Rows from block 6 of a small multi-label audio tagger, named by matrix and row number. Each number is 200 + 20 x the weight over its row's rms, rounded and kept within 0 to 999. All counts start at 0.
After each channel's rows are labels from the 100 clips, of 14848, where the channel reaches its highest value: "strongest on" is what is common among them. Only what is clearly more common there than usual is listed. The data: short pieces for a synthesised band: melody, chords, bass and drums. In brackets: how many of the 100, against the usual share in percent.
# r30: branch 2 reduce pointwise conv (model.blocks.6.r3.0.weight, 52x208x1x1), inputs 104-207

r30.43,200,200,227,200,173,200,200,200,221,200,200,168,200,200,200,200,200,200,200,162,200,200,200,200,200,234,200,200,218,200,165,200,200,200,200,200,200,200,200,200,242,200,200,200,200,200,247,200,200,200,237,200,177,200,200,171,200,200,200,200,200,259,153,200,200,161,200,200,178,200,200,200,162,200,217,200,200,200,200,160,166,200,200,167,200,200,200,200,200,200,231,200,200,200,200,153,224,200,200,200,200,200,200,278
strongest on: clap (37 vs 16); harpsichord-like (34 vs 10.5)

r30.3,200,233,200,200,200,200,200,200,200,235,200,200,200,200,200,200,200,224,200,200,252,200,200,220,200,185,200,178,200,200,200,200,150,200,150,200,161,200,241,200,200,200,200,228,200,200,177,238,200,200,239,200,200,200,200,200,200,149,218,200,179,148,200,234,200,181,232,177,178,176,200,200,169,200,200,200,200,200,226,200,200,200,200,165,164,200,200,200,200,220,177,200,200,200,200,200,147,200,200,200,200,200,219,200
strongest on: string section-like (44 vs 10.7); muffled (low-pass) (40 vs 12.2)

r30.14,200,200,200,200,200,200,200,262,200,200,200,217,246,200,200,200,200,200,200,200,261,200,200,164,200,221,200,163,146,200,200,254,200,144,200,200,200,138,200,200,200,247,200,200,200,200,200,200,237,200,200,178,200,156,200,200,246,200,200,200,231,200,200,226,200,200,200,200,200,200,200,183,200,200,200,200,200,200,200,200,200,200,218,200,227,200,227,200,200,200,200,158,200,200,200,200,200,200,226,200,200,200,200,200
strongest on: kick (100 vs 64.8); drums (100 vs 64.9); rimshot (80 vs 16.3); shaker (62 vs 19.9)

r30.45,200,200,200,200,159,200,158,200,200,200,183,227,188,156,162,200,200,200,200,230,185,200,173,200,165,224,221,171,200,234,200,200,200,200,200,200,200,161,166,200,200,200,200,200,200,135,200,171,225,200,178,200,200,200,200,200,200,148,200,169,148,200,200,200,200,200,200,200,200,200,232,162,200,200,232,200,200,200,200,200,168,200,200,200,200,236,200,200,178,174,225,240,200,200,200,178,200,200,200,200,152,200,200,161
strongest on: oboe-like (32 vs 4)

r30.33,200,200,142,228,181,200,200,177,164,200,161,200,224,169,200,200,200,200,167,200,200,174,200,200,200,168,200,243,200,219,200,176,200,200,200,150,200,200,200,200,200,200,200,172,200,200,200,200,234,200,243,200,200,200,223,200,247,200,200,248,200,165,181,200,200,183,200,200,200,227,200,200,200,216,200,200,179,227,177,241,200,200,200,200,200,200,200,200,200,200,200,184,239,200,246,170,144,200,200,159,222,172,200,237
strongest on: crash cymbal (76 vs 12.9); rimshot (53 vs 16.3)

r30.29,200,200,200,182,200,200,238,200,200,200,200,200,241,247,200,200,200,200,200,234,200,200,200,200,200,235,200,200,200,200,200,226,200,200,200,233,200,200,186,200,200,200,257,200,200,200,161,200,170,200,173,160,228,200,156,200,227,200,200,200,200,200,152,200,200,200,200,200,155,200,213,189,181,232,151,200,200,200,163,200,218,200,200,161,200,200,200,224,200,229,200,231,200,200,215,200,200,200,200,158,221,200,200,200
strongest on: clipping (25 vs 8); text has "clipped" (25 vs 8)

r30.18,200,200,200,200,200,225,200,200,226,200,200,200,200,200,171,200,200,200,200,200,200,144,200,178,200,200,200,200,223,169,200,200,200,200,200,200,200,200,200,200,200,200,200,219,200,220,168,163,200,200,173,200,130,200,200,200,200,225,200,200,180,200,200,180,200,200,200,200,176,171,166,163,200,239,200,200,200,200,254,200,200,200,167,200,165,200,200,200,200,200,200,154,200,200,200,185,200,200,200,200,200,200,224,173
strongest on: open hi-hat (57 vs 19.5); marimba-like (27 vs 10.5)

r30.50,200,200,200,200,200,200,200,200,200,226,200,200,233,200,200,200,176,223,200,200,200,228,200,200,127,234,200,200,178,200,228,200,200,224,200,272,200,200,200,234,200,180,200,200,200,200,200,200,200,200,200,200,200,200,200,232,200,200,167,190,200,200,200,200,170,200,200,200,200,200,200,236,227,200,200,200,200,200,200,200,174,200,200,200,200,168,200,227,177,200,170,174,166,219,200,200,200,200,200,185,164,200,200,200
strongest on: bass line (99 vs 64.2); horn-like (43 vs 19.8)

r30.27,200,223,179,200,200,173,200,227,200,200,214,166,200,200,242,222,242,200,200,200,225,200,200,200,200,230,167,200,200,200,200,200,200,200,173,200,172,200,152,170,200,140,200,260,164,217,200,200,172,200,200,200,200,200,200,200,200,200,200,200,200,200,200,254,200,200,185,200,200,224,239,200,200,200,200,200,200,200,200,267,200,200,200,235,200,174,200,214,200,200,200,200,233,221,200,200,200,200,200,200,200,200,171,200
strongest on: shaker (49 vs 19.9); clap (36 vs 16)

r30.10,200,200,200,200,200,200,200,227,234,174,156,200,172,200,200,200,200,200,200,177,200,200,200,200,200,251,175,200,200,200,200,200,200,200,248,200,200,200,237,200,200,236,200,200,241,200,200,212,200,164,225,200,226,200,200,200,200,200,200,200,164,200,200,200,178,200,181,200,200,227,200,200,200,200,235,200,234,200,243,200,173,200,200,238,200,169,200,200,200,200,168,200,200,200,266,200,200,200,200,200,230,200,227,200
strongest on: kick (99 vs 64.8); drums (99 vs 64.9); clap (86 vs 16); text has "four" (31 vs 10.9)

r30.26,200,200,176,158,215,200,200,200,164,200,284,200,224,200,200,200,244,228,200,200,200,200,244,200,200,163,200,200,200,200,200,200,200,200,246,200,200,237,179,200,200,200,222,229,200,200,200,240,200,175,200,200,200,200,234,162,200,200,200,200,181,200,200,226,177,200,175,160,200,200,149,200,177,200,220,200,200,200,200,141,200,182,200,188,173,156,200,200,200,254,200,171,200,200,200,200,200,200,200,222,200,200,175,164
strongest on: clipping (26 vs 8); text has "clipped" (26 vs 8)

r30.6,200,200,248,200,200,200,200,138,200,243,200,239,200,200,231,200,200,200,200,200,200,200,168,200,200,200,200,200,200,200,200,200,200,200,200,200,221,200,200,190,200,175,200,200,200,200,200,200,200,227,200,228,178,200,200,200,223,200,200,200,200,200,200,200,182,200,200,200,157,252,200,200,189,162,200,200,200,200,200,200,200,239,200,268,171,200,251,200,182,200,200,161,200,170,200,200,200,200,200,200,200,166,228,200
strongest on: vibraphone-like (36 vs 10.5); melody instrument: vibraphone-like (35 vs 3.8); sine tone (27 vs 4.1)

r30.42,159,238,200,200,245,200,200,200,227,200,200,200,200,200,161,161,165,235,200,235,200,225,147,200,168,200,200,200,225,200,200,200,200,214,200,200,229,200,200,200,176,200,200,243,171,200,257,169,200,200,200,200,200,237,200,200,154,200,200,200,227,200,200,200,200,181,173,200,200,200,200,200,200,224,200,200,200,200,224,200,200,200,153,200,200,200,200,200,200,200,200,174,200,200,154,200,200,229,200,200,200,200,200,200
strongest on: kick (100 vs 64.8); drums (100 vs 64.9); clap (97 vs 16); ride cymbal (30 vs 11.2)

r30.17,200,200,200,200,200,200,200,200,200,200,200,200,200,200,221,200,239,200,200,200,200,172,200,162,200,200,200,200,200,200,200,200,245,200,200,200,200,200,200,200,200,200,200,200,139,200,200,200,200,200,200,200,200,200,200,200,200,162,200,234,200,200,200,172,152,162,166,200,200,162,200,200,200,200,230,200,200,200,169,215,249,200,200,166,200,200,158,200,200,200,200,161,224,200,200,168,200,200,200,200,200,200,200,170
strongest on: sine tone (41 vs 4.1)

r30.20,200,241,229,200,200,200,242,200,168,223,182,200,200,200,200,219,200,200,200,147,218,200,137,200,200,200,200,148,200,253,247,176,200,200,200,231,200,200,200,200,200,200,225,200,217,200,200,241,200,200,174,200,200,174,200,200,200,200,174,246,176,200,200,200,237,200,200,200,200,200,180,200,200,225,200,169,174,200,177,173,200,200,228,200,200,200,200,200,221,209,200,200,200,200,200,240,200,200,255,200,200,228,200,175
strongest on: horn-like (51 vs 19.8); clap (40 vs 16)

r30.34,200,200,238,223,177,216,200,200,160,200,215,181,200,200,200,177,200,200,229,200,200,200,225,200,200,152,200,200,200,159,225,200,200,200,200,200,200,200,256,200,200,200,200,200,245,200,226,175,228,200,200,200,174,200,175,200,200,200,200,200,259,200,173,200,200,200,200,200,200,249,200,200,200,200,200,200,200,200,200,200,200,179,200,200,189,200,222,200,249,200,200,200,240,200,200,200,200,200,200,228,200,200,180,200
strongest on: rimshot (35 vs 16.3); thin (high-pass) (31 vs 12)

r30.46,200,200,200,200,200,200,200,200,200,231,200,200,200,200,226,200,200,200,200,200,200,200,200,163,200,151,200,175,200,200,240,200,175,200,200,258,230,200,200,154,200,168,168,200,200,200,200,200,200,179,171,163,179,200,200,223,200,200,200,200,200,200,200,200,230,200,200,218,200,200,200,200,200,200,200,262,259,200,200,200,200,200,200,200,223,200,176,200,167,200,245,200,265,200,232,152,200,200,200,200,200,200,137,200
strongest on: vibraphone-like (30 vs 10.5)

r30.0,172,200,200,200,200,200,200,200,200,175,200,200,200,200,200,222,169,200,200,159,200,167,200,238,200,200,165,157,200,256,165,163,161,200,200,200,269,200,159,200,227,200,200,200,200,200,200,200,200,200,200,200,200,200,200,200,200,171,200,235,200,200,157,200,241,200,200,200,200,200,200,180,237,200,200,200,200,200,226,200,231,180,200,200,200,200,216,200,200,167,167,200,152,200,200,200,200,200,200,200,200,200,200,200
strongest on: marimba-like (31 vs 10.5)

r30.25,200,200,168,200,200,200,200,154,200,200,146,200,200,200,200,200,200,176,157,200,224,200,178,200,200,271,200,238,176,200,200,200,200,200,200,200,200,200,230,200,200,241,200,200,200,200,200,161,200,200,200,200,200,239,200,200,200,238,200,200,234,200,200,150,200,200,200,200,200,200,200,200,200,200,200,200,200,217,200,200,266,200,200,157,200,163,200,200,200,200,200,200,200,200,200,200,200,200,247,200,200,200,166,130
strongest on: bass line (99 vs 64.2); bowed string-like (70 vs 14.4); horn-like (40 vs 19.8)

r30.28,200,200,200,237,180,200,140,200,200,200,200,184,167,200,200,200,200,200,200,200,200,200,200,200,162,200,200,200,218,261,218,233,200,200,184,200,157,200,200,200,200,200,200,200,200,200,170,222,225,200,200,161,200,200,200,200,200,200,200,200,200,230,200,200,200,200,200,200,200,200,200,200,200,200,222,200,200,214,239,151,200,261,200,200,200,200,200,200,200,200,200,157,200,200,200,200,200,200,200,244,200,200,200,168
strongest on: drums (100 vs 64.9); kick (99 vs 64.8); snare (79 vs 32.4); closed hi-hat (48 vs 23.2)

r30.11,200,200,200,200,200,241,200,200,200,200,200,200,200,200,200,200,225,200,200,200,263,251,200,200,200,200,154,200,237,200,200,200,216,138,200,200,200,218,200,200,200,200,200,200,200,200,200,200,200,200,200,200,200,241,146,200,200,200,200,200,200,173,256,200,200,200,200,200,223,200,200,245,166,162,200,160,229,200,200,200,200,171,178,200,200,200,231,200,200,200,160,200,182,212,232,200,200,179,200,200,232,200,200,200
strongest on: drums (100 vs 64.9); kick (99 vs 64.8); closed hi-hat (87 vs 23.2); clap (44 vs 16)

r30.16,200,227,200,200,200,200,200,200,186,200,200,200,200,200,200,200,234,214,225,222,200,200,214,200,213,200,174,177,200,200,176,200,200,200,200,268,200,242,200,200,200,149,200,200,200,157,200,200,175,200,222,200,200,200,200,200,200,200,200,200,200,200,200,200,200,200,200,200,200,200,200,200,221,249,235,200,200,200,200,153,274,173,200,152,200,200,200,200,200,200,200,200,164,159,200,200,200,279,200,200,200,200,200,200
strongest on: mains hum (94 vs 4.5)

r30.7,200,221,200,251,200,230,200,200,200,200,167,178,232,200,200,200,200,200,200,216,200,200,200,229,268,200,200,200,200,200,200,200,174,200,187,200,200,167,200,216,237,200,239,200,165,225,177,200,200,200,252,173,167,200,200,200,200,200,232,200,200,200,200,200,200,200,200,154,200,200,173,200,200,215,248,220,200,200,200,200,200,200,245,200,164,200,200,200,200,200,200,200,200,200,180,236,200,171,200,200,152,236,200,200
strongest on: white noise (30 vs 5.4)

r30.5,200,223,200,200,200,200,165,200,200,224,200,200,229,200,224,200,200,200,200,200,200,242,200,200,200,158,200,200,200,200,200,173,180,180,230,200,200,200,200,157,200,200,177,200,200,200,200,200,200,200,200,200,200,200,200,200,147,236,200,200,200,200,238,200,184,200,200,259,200,200,200,200,200,200,200,156,200,200,200,200,169,162,200,200,230,224,200,245,238,174,200,200,200,182,243,178,200,200,200,200,161,200,200,200
strongest on: ride cymbal (58 vs 11.2); rimshot (50 vs 16.3); marimba-like (32 vs 10.5)

r30.9,200,232,200,200,200,219,200,200,200,200,173,200,163,200,200,200,141,219,200,247,200,235,200,200,200,200,200,200,200,200,200,171,200,200,246,180,200,237,226,200,200,200,217,200,200,239,200,200,200,200,200,179,200,200,200,200,200,200,279,200,170,173,200,176,200,200,200,233,237,200,200,168,200,200,232,200,200,200,200,200,200,225,200,200,200,200,200,200,200,200,219,200,231,200,154,235,200,165,200,200,200,200,200,200
strongest on: bowed string-like (46 vs 14.4); melody instrument: bowed string-like (46 vs 4)

r30.2,200,200,200,200,200,200,200,200,200,200,200,222,239,200,200,184,151,240,173,219,172,200,200,200,200,200,200,200,150,200,200,179,200,200,200,229,200,200,200,200,227,200,226,200,200,200,200,200,226,157,156,200,200,200,200,200,200,200,224,247,152,222,200,200,200,200,200,200,200,200,200,200,188,226,200,191,246,200,200,171,248,179,186,200,200,200,211,155,200,200,200,200,200,200,254,200,254,168,200,170,200,228,200,179
strongest on: bass guitar-like (50 vs 21.3); trumpet-like (32 vs 3.8)

r30.13,156,178,200,200,161,200,200,169,200,200,200,200,200,200,200,200,200,200,200,230,200,200,172,160,163,181,200,171,237,200,225,218,168,171,200,200,247,200,200,170,200,200,200,168,200,200,200,247,200,200,219,200,157,200,200,244,200,200,236,200,158,211,200,200,200,200,200,200,200,200,200,224,271,200,235,226,200,200,229,236,200,200,200,200,200,200,166,200,200,200,200,200,237,200,164,200,200,200,200,200,200,169,200,183
strongest on: harpsichord-like (36 vs 10.5); melody instrument: harpsichord-like (34 vs 4)

r30.36,200,158,200,200,200,200,200,200,238,200,200,200,200,200,200,200,200,200,225,200,200,200,160,200,200,200,200,257,200,200,178,233,200,200,200,200,200,200,200,200,200,200,200,200,219,200,200,200,200,200,231,145,200,200,200,237,200,165,200,200,200,200,200,200,242,200,156,200,200,200,200,172,200,200,200,200,245,200,200,200,200,200,240,200,200,200,200,200,152,200,200,200,216,165,150,200,245,200,200,200,200,165,200,223
strongest on: reverberation (70 vs 34.2); text has "room" (70 vs 34.2); text has "reverberant" (70 vs 34.2); saw pad (48 vs 20)

r30.37,200,200,200,146,224,200,200,200,200,200,200,212,200,200,236,200,262,223,200,228,200,200,200,200,200,200,200,200,168,150,200,200,200,200,200,200,200,200,166,200,200,200,200,232,200,156,200,255,200,172,200,200,200,226,200,200,200,200,242,200,200,200,200,237,165,228,217,200,200,200,200,200,156,200,239,200,200,200,200,200,254,233,200,200,200,200,226,200,200,200,200,200,220,227,200,176,200,200,200,200,182,200,200,200
strongest on: muffled (low-pass) (53 vs 12.2)

r30.1,167,200,200,200,200,172,200,150,237,200,238,200,200,200,200,200,200,200,200,200,226,224,200,200,257,179,200,177,200,200,156,200,200,246,200,200,173,229,200,200,200,200,164,224,200,213,200,200,227,200,138,200,225,200,200,200,240,175,162,200,216,200,200,219,200,200,200,231,200,200,200,200,242,200,200,200,200,154,240,230,182,256,251,200,200,200,200,233,200,200,200,200,200,200,200,200,200,156,244,200,200,160,200,200
strongest on: kick (100 vs 64.8); drums (100 vs 64.9); closed hi-hat (72 vs 23.2); snare (62 vs 32.4)

r30.51,200,200,200,200,200,200,200,200,200,200,200,200,251,254,200,200,200,222,154,200,200,162,200,200,231,200,148,200,223,231,200,200,200,200,200,200,200,200,200,200,200,200,200,200,200,184,200,200,200,187,200,251,200,200,169,185,200,168,200,200,200,200,227,200,245,200,254,200,200,153,200,200,200,200,234,200,236,161,200,169,200,200,163,230,200,200,200,200,200,200,200,200,200,200,229,238,231,200,200,215,224,200,200,200
strongest on: rumble (44 vs 5); mains hum (29 vs 4.5)

r30.35,200,200,200,200,200,261,200,200,200,200,200,200,200,200,200,221,200,200,141,168,169,200,220,200,200,235,200,200,200,158,200,158,200,200,200,167,226,167,151,200,200,200,200,229,200,200,200,200,159,150,234,200,200,200,200,200,200,226,162,200,200,200,173,158,200,225,214,162,200,200,235,200,200,168,218,187,231,200,200,240,243,231,200,200,200,200,172,178,200,200,200,200,200,176,200,200,218,160,149,200,200,238,232,200
strongest on: kick (100 vs 64.8); drums (100 vs 64.9); clap (67 vs 16); closed hi-hat (50 vs 23.2)

r30.40,200,200,200,212,171,174,200,176,200,179,200,220,229,200,200,200,200,200,200,200,200,200,178,200,240,200,200,200,228,234,200,200,200,200,200,200,200,200,200,200,200,200,234,200,200,244,200,169,200,200,200,235,200,149,175,200,200,200,142,250,165,200,200,200,200,226,200,223,200,200,200,200,200,200,256,200,200,233,200,200,200,146,200,200,200,200,200,200,218,200,178,153,200,253,200,200,200,178,200,200,163,200,200,200
strongest on: thin (high-pass) (35 vs 12); square lead (28 vs 10.4)

r30.23,170,200,163,200,200,200,200,200,168,200,200,200,200,200,169,224,200,200,200,200,200,219,173,200,200,200,200,223,147,200,200,200,158,230,237,200,200,225,200,200,200,200,200,200,200,159,241,163,200,200,200,159,200,200,200,200,200,200,169,255,200,200,200,200,200,200,200,200,200,169,200,200,200,184,200,224,200,200,240,200,200,200,178,200,200,200,200,232,200,146,182,200,200,245,165,200,200,224,178,200,164,200,176,200
strongest on: piano-like (43 vs 20.3)

r30.15,200,200,200,200,212,200,266,200,200,229,223,200,200,200,200,180,200,139,200,200,200,200,246,173,200,200,223,234,200,200,200,200,200,200,200,200,200,200,231,175,226,200,175,200,200,200,200,184,200,220,200,170,200,200,200,200,200,147,168,200,200,235,172,200,200,200,200,200,200,200,200,200,220,224,200,200,239,200,151,200,200,200,222,221,200,164,200,173,200,200,200,200,200,200,200,174,200,179,234,200,200,200,200,200
strongest on: vibraphone-like (35 vs 10.5); melody instrument: vibraphone-like (34 vs 3.8); marimba-like (29 vs 10.5); melody instrument: marimba-like (26 vs 4.1)

r30.8,200,200,200,200,200,243,169,200,200,200,238,200,181,200,200,200,200,200,200,200,200,175,200,200,200,162,200,223,200,200,200,200,200,200,200,200,200,156,200,200,160,200,200,159,200,200,200,200,200,200,200,200,148,200,200,231,200,200,200,200,200,200,200,200,200,200,200,216,200,200,227,200,200,200,200,226,200,200,200,160,200,200,200,222,200,174,200,200,200,200,200,200,200,235,200,200,200,136,217,200,200,200,167,271
strongest on: bass guitar-like (60 vs 21.3)

r30.38,200,200,200,200,216,200,200,200,200,200,200,234,200,216,200,200,200,200,143,165,200,200,200,200,200,200,200,200,200,200,200,163,200,200,200,200,200,200,200,244,200,200,200,200,200,200,200,200,200,200,243,200,200,246,200,159,237,200,200,200,215,200,200,200,200,200,200,220,200,239,200,200,175,200,200,200,200,200,200,200,240,200,161,200,200,200,200,234,200,200,200,160,200,200,200,200,255,200,200,239,185,270,200,200
strongest on: ride cymbal (100 vs 11.2); kick (100 vs 64.8); drums (100 vs 64.9); snare (86 vs 32.4)

r30.4,200,200,200,219,200,200,200,200,200,200,200,200,185,200,243,200,259,200,200,200,223,250,165,200,200,200,200,238,200,200,157,200,162,200,200,200,173,200,200,166,200,180,200,162,200,173,200,153,220,200,200,200,222,200,200,200,200,200,200,200,226,200,168,200,174,238,200,171,200,153,200,228,200,253,200,200,200,200,200,200,229,200,200,183,200,200,200,200,180,200,200,200,200,185,200,200,200,200,200,200,228,142,200,200
strongest on: kick (99 vs 64.8); drums (99 vs 64.9); shaker (58 vs 19.9); rimshot (41 vs 16.3)

r30.39,200,200,200,166,200,200,200,200,200,200,200,200,200,200,153,272,200,200,200,200,200,200,200,200,200,200,243,200,200,200,220,200,169,200,200,200,159,200,200,200,200,200,200,247,200,200,200,200,200,161,200,227,265,148,200,238,200,200,200,200,200,161,200,173,200,200,200,200,200,200,200,200,200,200,200,200,200,237,200,200,200,200,200,200,200,241,200,200,200,200,200,174,200,200,235,200,200,236,200,200,200,200,241,200
strongest on: drums (100 vs 64.9); kick (99 vs 64.8); open hi-hat (86 vs 19.5); rimshot (39 vs 16.3)

r30.22,267,200,200,200,200,200,243,200,200,165,200,161,200,230,200,240,187,200,200,200,200,200,200,200,230,200,200,243,200,200,179,234,200,244,200,200,200,250,200,200,165,200,200,200,200,200,200,200,200,237,200,200,200,200,200,184,200,200,200,200,200,200,200,200,149,234,200,200,178,200,218,200,200,183,200,200,200,174,200,200,200,200,200,200,200,200,200,200,200,200,137,200,200,181,200,200,200,178,200,200,200,200,200,129
strongest on: bowed string-like (39 vs 14.4); white noise (29 vs 5.4)

r30.48,200,140,200,200,221,224,200,200,200,232,147,200,226,222,200,200,200,176,200,217,200,200,200,200,172,200,152,200,200,200,200,200,158,200,200,219,200,225,172,200,239,254,200,200,200,200,200,200,200,200,228,231,200,200,200,200,200,200,200,200,200,200,200,200,200,200,200,200,200,182,148,157,200,200,200,200,200,200,200,200,160,200,200,200,200,143,167,200,200,200,153,200,200,200,200,200,245,238,157,200,200,200,200,200
strongest on: saw pad (69 vs 20)

r30.24,200,200,200,200,200,200,130,200,158,200,179,200,200,200,200,167,200,200,200,200,200,200,200,232,200,200,200,200,200,200,200,200,200,200,151,200,200,200,200,200,200,200,200,170,200,226,200,200,200,200,200,200,200,243,229,163,235,246,239,251,200,200,200,200,200,170,200,200,200,186,200,200,200,200,200,200,248,200,200,200,229,200,181,236,200,200,259,200,164,200,184,236,200,200,147,214,200,232,200,200,200,200,178,240
strongest on: string section-like (28 vs 10.7)

r30.21,200,164,200,200,264,200,200,144,151,164,229,200,200,200,200,200,200,200,258,200,200,200,182,200,200,200,200,185,200,200,200,200,157,200,200,200,200,200,200,200,200,200,200,200,200,200,200,200,200,200,200,200,200,200,238,149,200,200,200,200,200,165,200,162,200,200,200,155,200,212,244,200,200,188,200,200,200,167,200,231,159,243,164,200,200,200,200,200,124,200,200,179,200,200,239,226,200,156,200,166,220,200,217,200
strongest on: closed hi-hat (49 vs 23.2); trumpet-like (39 vs 3.8)

r30.49,200,200,180,200,200,200,168,200,200,200,160,152,200,162,200,200,200,200,200,200,200,179,200,233,183,200,200,161,200,181,200,178,200,200,154,200,200,188,200,200,200,200,159,200,182,200,200,200,256,200,200,200,200,200,200,200,200,200,200,200,218,200,145,200,200,200,200,133,200,200,159,239,200,200,200,162,200,200,176,181,200,217,200,200,200,184,200,200,200,129,170,200,200,200,175,200,200,200,200,175,200,151,200,154
strongest on: sine tone (39 vs 4.1)

r30.12,200,200,200,231,200,200,169,200,159,200,200,200,200,209,165,231,200,200,236,169,200,200,247,200,258,200,200,200,200,200,200,200,200,200,216,200,200,200,200,200,200,200,174,200,200,228,248,200,200,159,200,200,200,244,200,168,200,200,200,200,200,200,200,200,200,200,200,200,200,200,200,200,200,200,200,239,200,200,200,183,173,200,200,166,200,156,200,200,200,145,147,223,200,200,200,200,200,200,251,200,200,200,200,200
strongest on: bass line (97 vs 64.2); bass guitar-like (50 vs 21.3); marimba-like (46 vs 10.5)

r30.30,176,200,200,200,232,200,157,218,162,200,200,154,200,200,200,200,200,200,200,200,200,164,200,200,200,143,223,238,161,200,241,221,164,200,177,165,200,200,200,166,158,200,181,200,200,200,235,160,200,200,200,200,167,200,200,166,169,186,200,179,169,200,200,217,224,200,200,170,200,200,249,200,200,200,168,200,200,200,200,200,200,127,200,200,200,200,200,237,170,258,183,200,235,200,200,200,232,200,200,200,223,200,200,217
strongest on: horn-like (55 vs 19.8); electric piano-like (36 vs 10.3)

r30.31,161,200,200,200,200,200,200,200,200,200,258,200,200,200,200,200,200,170,243,237,200,200,200,200,200,158,171,200,185,160,248,200,200,200,172,186,200,253,200,200,200,200,200,200,200,200,200,200,200,200,252,200,174,245,151,200,200,169,158,200,200,229,200,200,200,200,200,170,200,200,200,156,200,200,165,200,240,200,229,200,200,161,200,200,200,200,241,181,200,260,200,175,235,200,175,200,200,200,200,200,200,273,161,200
strongest on: square lead (38 vs 10.4); melody instrument: square lead (32 vs 3.8)

r30.44,200,200,181,200,133,234,200,200,200,170,223,200,200,182,178,236,200,200,200,200,200,200,200,165,200,242,200,200,200,237,200,238,200,200,200,200,200,200,200,200,200,222,200,200,200,200,165,200,178,138,200,200,200,180,200,235,200,178,188,200,161,200,200,215,200,200,200,200,200,200,200,200,200,200,240,200,234,200,200,222,200,250,200,200,248,200,200,168,200,200,223,200,174,200,173,200,200,200,200,200,200,200,174,200
strongest on: closed hi-hat (54 vs 23.2); marimba-like (29 vs 10.5); plucked string-like (27 vs 10.1)